config.toml
decoder_block = "plain"
merge_dims = true
final_lr_fraction = 0.01
Rows from block 11 of the encoder, named by matrix and row number. Each number is 500 + 50 x the weight over its row's rms, rounded and kept within 0 to 999. All counts start at 0. Numbers have three digits each. After the name is the row's rms in percent of the matrix's.
# bp10: pool branch pointwise conv (encoder.blocks.11.bp.1.0.weight, 48x384x1x1), inputs 96-191
bp10.0 119:554485518404526538465432553444502536530550535578520474475562572514552508612525423572480547391483559466432500562503538517449520479487608570554507510586574523449490593461492457483459560569532553519537586517581545492484564503403516512495563482491562468592516475566439494513438425447391523464
bp10.1 097:443584469426507513552517590528478514504542541477479542510590435469544494515532519514489457498577452499457478494451520461493467497441459531569609523540560475462562512510463526455454524568479513506532525601526409460449568523460467406453399547504514587577471517521545550487527490536463459527
bp10.2 100:459453442411579506487510453559510435451485551557399499505543528511489410521468477428487557494458472499504531540483490448498521510437566511457472565458525569493414493552414489528528445534491571583448521512505520440497488494470604571548568410506408565475424451442450445512444503430492479478
bp10.3 097:536479462391539510504443491449530524407508483534459448552454621483456522443485496537509532496490522523523498498475509432505550413411384474555444522532495464532479509556517585578493532489460490510456500476450497476518439471550440650518558502486537522540453433514497518506486568468624557427
bp10.4 089:516486502533516496537402494491506489452521434501546506413551474464502423535456439495553485514528461468471498610530534473462457384462468461593464442574513525606499566453455621492517496581502509475566469446491464476397499539538458470473459449382496530555519497453526509488522529518534471486
bp10.5 101:549487437493445405403525469441502450442588462508524504448468578498477539553505507539433458453479491513529540466468548549437554499535538444523553493541552445546441507414598616546369490499499531472472474435603454540461544546556471439546504560603448401553452490585491446441497531519479525509
bp10.6 105:508519431520422527526498539554465491527419452507462535489447603518489463447522445509547459445512426565465515549512514529523523549530499560549518461554531457592500499481542510505541510553476447536467577511439563542493453476542493498491453400485603551522421443509539474515431462452593492565
bp10.7 108:488465516562462456521548435523433479560518488564527428615547478559537431491451481513522560510567482499569461444511507543570473566422542513489516469463543526552539515602566469484594529472533550517493549484608542530465498395532582591584583432472538500401527470466496529567430455426517518571
bp10.8 098:519510517538485458430454565504476459545440519501474509484545577575600468499558438462463474490474454482491503520516500588406592452428548463523600471550503505513556456482525483496525471484641430546458435504453545516534464512577451410592481521513509441495476524464417507520445488513470457552
bp10.9 095:489426541459426466483521517463497569490452576597521488560553571474538566527476574510487528573497490523502531463473468491502481565505542495549461570526546562535543478548500537588590535537545563510581508419549495505510467440516472481514504495527496590530503521516575475529510522537542531453
bp10.10 101:477491505484431477432530544435493391474455522439556426423514586495503544448442528457462542536485532463520500479443443522450522496511497408510500394511492416517502476371395482523452450463422560546526401384550476462566508537494493528496484576531435451406468433493511464479505516547499563487
bp10.11 093:509485548536426504543446435516546521555464504515542464580427514484473421520503494450423572462542556497601473480569469447449485471523437536499541491488444492538478498575523485427467477565440496497423538475573530608498547570494571518439569483503460546467530515457454492538488518480548411555
bp10.12 092:567511414421504473446452530438404587439493516509490562435545483504465488448506483457547488477416480413380449472572552474513511469500464481584509532433536494484477508419517527490437529495540489512438485471491446593542487502496438423550454496492495578494464350468420446471472491495513556572
bp10.13 086:559560535564474432446482519601410567475522588425519479466515553563585483543551412461446524530425531435529508545439483480508465541550496476550544471456550526470479509565513511461511515549476463501583476457546561484520529479507538511483474488528509474493546552476537504504484525614522523406
bp10.14 109:479562396552556416533526577575491446504513518484551449430485458450516556495487493511562480512482519479525458550596512526514546587489457545495429472486410489491503576466538482499464518511527493502539449429516560504600481490518528520482463468533488589366462485490514471566562492505555491563
bp10.15 099:514470525471584412484530418635491503504569543553515570462498477510504524404463470584524475436532428383523427500590418425464517548431497456589504491456544482503445461533527558545415403472517549494494485554470594458558549435405548533525606543543536516497540530557496506415457543586611573506
bp10.16 104:449499468423469541545452599566480590455504515460510471486467521579596459460482528497533492558567424410511425410541461492542497486494503580515429522504560471521598469511466505533512489516477476539574549633543520468491561479456454460427465476446576540532451522541516461522564512456501564507
bp10.17 094:581498411511481461534400558514418491527447405451419503450438531564508501524477454426449453428506435499469473508500580504492479484538513443556512486471467536470547420447455565462471583538382450574410536567493498421525541513566443489520519459474557493521553509449437478540518541548465537514
bp10.18 105:523498450508547553509442497475505494602589426427513499419536521414515473565557554531514414477449530518461522538516556488547436493531497480448507442409594461453513544454468502468521532442545485523414437466523416459489447530492396549552522523452441510527416548502504488444559507546576516494
bp10.19 096:527394540453466555515545516547562501543545442576474439482441511501465503493458452435474529477531472436518401478486520442424482516482520471502442534481477452595556487507477550499486526547566470497479500576524518505534542522511468502443568459504454505525502588572521499530419519472487504542
bp10.20 095:412460530474556466468517539469491462540622470530503478419483468469485459529509541430466425518508432518562471573508476401515577402556592473482566446477561551478460445419458593472470461468452503473455385464491579516542526512534425539487560525485569448534495524471482561448517475594554621485
bp10.21 103:413442550442449556527495548529510499463505367488498565485447513500505552449450477442492517484503585531464474468569561462550478455495518552572555556520619482464547551557463439472486503514511508496460607537520476535468550544449554592486496542436573464507504522422493538473538489475499465529
bp10.22 094:497473541551487522514546550418453405559514564573475412547552496462490576532409423459493578471565526558527510520559463461463529465470425483505482479529389480494463424539470512403548503487468515453532482522519434619437531460475496575524529478459464562492520376493533570553504510450550547460
bp10.23 099:475428586410462496522541488456529431412449508558435481587499526502510520509513464509508505488468517563458470540495484462365563448549557507492511570541604551458470465439507543523476519480473489512463540483470535451497558463436510529534473479482508536536455572504426543528527559564497445543
bp10.24 100:457523520486561414530549491512387544406437505540570559471428569513524424476504414463464446480539543534473439587491529443441492553578478536489537510444500547514440438476488525525491469443518547465436476557557481501544576554520529454495453467542521502445479344516571470455464482443531455521
bp10.25 103:461517513549521555536477454528547468494543441534561487515528486463541471512532489399412446493466484478438475605475509502390588429519505485455451507474528445435446466424459508478458575452603538569509486559548473611560538575523517469525542479468381531544499428464538452443532604522464449513
bp10.26 101:540447506548441483461473561484418530583497422552485439487490536495537458533425486531512456429480529558486538502424605449494464406397541427548542455550563478552507530465471565515476615498524409460581549530463507477454482490580533472454354484494511576558473514571549491539595466523492530458
bp10.27 100:498433518467564452469543468458468451473551433539570507499486567496477483463416463504512434580554452514535468508497444402492600520507555535541428504496447545532466420488497517451521453435444512524450578564477558552546475527488502500569463564492504412468414441451528460452497506433549521524
bp10.28 103:465554552596548499442489493522432463470490556541507484551551593458503521478560414568430422506547548594526576558521576565584607558537508515546615485525408506459527529547546574427549474495550562515476498482506497540549476530550482466591477541486547512410560439576413468582469434477535420504
bp10.29 094:533493538571549542421469493458487580588484368551504468503563528525461548474515508532492459538480494540509589453436518406512473513526533491467470626501523526528477500510559520495556520526517515512460519432457414460509413484549488465451509413507520474386515502559510465559414422403534491393
bp10.30 110:397488448467536546504555516572564488433519559435536492528426504606519477479511534457517431539472522374560396432481470518466513539517504537497470542487461432444549447439459493473471421561510411539426488566419461536479467453528458494477494500518531553401491561401422593542465524541523516436
bp10.31 102:435466418525546616585459548564517463387426491522486476505407457499568476527550467540497436441452447434360522540523424446584539521579487453461554469417450444528485479529510420432469481494527469467498415564466535478530538530471497538474519547492508475460443504475526525516559593539526449495
bp10.32 094:464427451427591545575480552533539568423600484530528485421451431537528521520536477524515489481452450397501416443541506436522541540543418492517511477433467538523569436475524525472512557557459531515523519463487580406528587505435562482533505459514604519466461527551432472516528538491534525528
bp10.33 107:483482484505511502562494380462523473478504452465520471495419398503452479505446544525524425509501438489597402467528522417455442457463428414442549453433472504523531391482458567468455513567482471442542441501448480422542543491491464464512490485453441529496529501438597537494577485464396497537
bp10.34 110:560432498419562483480504545516507488471481502508525450572540521497643470546490502580532456440510540432509495410528451501434504464482407542591506462551424546497580417486518516508462508510451508571491488532522445500485488464409468546471504505486506609491464445552432464496403438458462467480
bp10.35 093:522513494519505564483491627466427567434468534553429559476610445597457463522479504475488367527543511412475525471468552495501564511523528468531477538472524443550477539487431548521516454482497541443459489518458480503525447481455424472506522554554583443460512487566525576477480486563541462501
bp10.36 090:521397547413534475510569479512575449482570420495545541548420484484430461439473512561555524548555447424590538483485542513506553465410508561543462512559427553442494532563522505454550474431510485586537452532512514527448504510427528551500567455546547521502512508483453436543507508485487500433
bp10.37 091:420422482401556467490504474544501520474478458460513476494579497560584437544512504498520448546553526507601478497517544461500535485516571520507569508397453549482488504513549484573547555593462574441524500559570459479486559481458475546459497449463593509469433563479485515527504524419433455512
bp10.38 103:471505497514452517417407464425473453507450503477553505453433556517505549528477505433451496470403419568451547529423494529426577484435557472510413546455474416471489461471523513467393497497524507444503473473447434550527493416539475515446506543455471462490568493511506483477483577507449414477
bp10.39 116:466517519476488482561602466562489487523521511460505463597446503556458496457526539443409516563502496483432442495473487491450502606532485525400548520441444434512429439449563467410497436420500527508367466495497488523563503516522541441558545539566448487456471564519480503457448471424508500446
bp10.40 100:430551457563537477469534386471467477490432555531587584501457467445525541465584480424452416470495506533437470493512492474507550556537496535506442499503459407496363456465523473489419499429474551459473486421472489548576439498484445576478509457459441473489499465516598461434531532509562462500
bp10.41 108:511521459456510537449500501467499403488570463464368437509468553504517504512450523441465501472500436473478522458461482494437542470524513461502525527503459433520471462490489539425429499426552521472544496526560557422479447561550537379502555527550481472561492530563425519364476554536452516519
bp10.42 101:478489531464447578558509511585567495521472462493529454517431541514519480550488536556497573577451537512563500463505542566568481432531472497463462478545567422403521455557432534488605569538446486591514560553572489524447574480544524544532534495465507418524503517447566572572576538417519516435
bp10.43 096:538520588434478422484561573476514563507516438512552522469503602485528449572502458442410514511485544490485494468430462486469553496394564466507416483486511549502501563503538495474480498499464487457539503542497475535465515517474532431524501375503519494560473492546433444459523416526538523485
bp10.44 102:450474501472480478500522555566497585512565515497560498417481542552494506432524457438452519570445497471467451577503472466536504547527515534467555476551505461566419460513511487485466480530419528560451514446501470483620562500526502531474573483485588499482507514504586460514491486484468517552
bp10.45 104:496382502507477483461480393459569432477577451526479496466473521526515372505479561522537435460473442559453483396490476450564446415398458497502502485513478556507462558498450496429458498470467531467552526527569482479479443563426533470581454507515555410445504509523472523421582487520544503450
bp10.46 092:480437497486496524487507568458466509442474476531527465564558478496451535530454485443464481503578569529437514554545534493524531473456548439544424481451583437471486460514395469514462527475454469512471466437534478481514551495502440506496513496449427434580524536437559378513559584484466557442
bp10.47 089:444483430551477558461516560536480504541508423463491441455480514494559537500475477492508541473487557435435461558491440512439513439504534480465467563490447521529498540451493450478453533578475529455556465565553446499471516552440443412410502507512505508484573502471443451437514498404539534403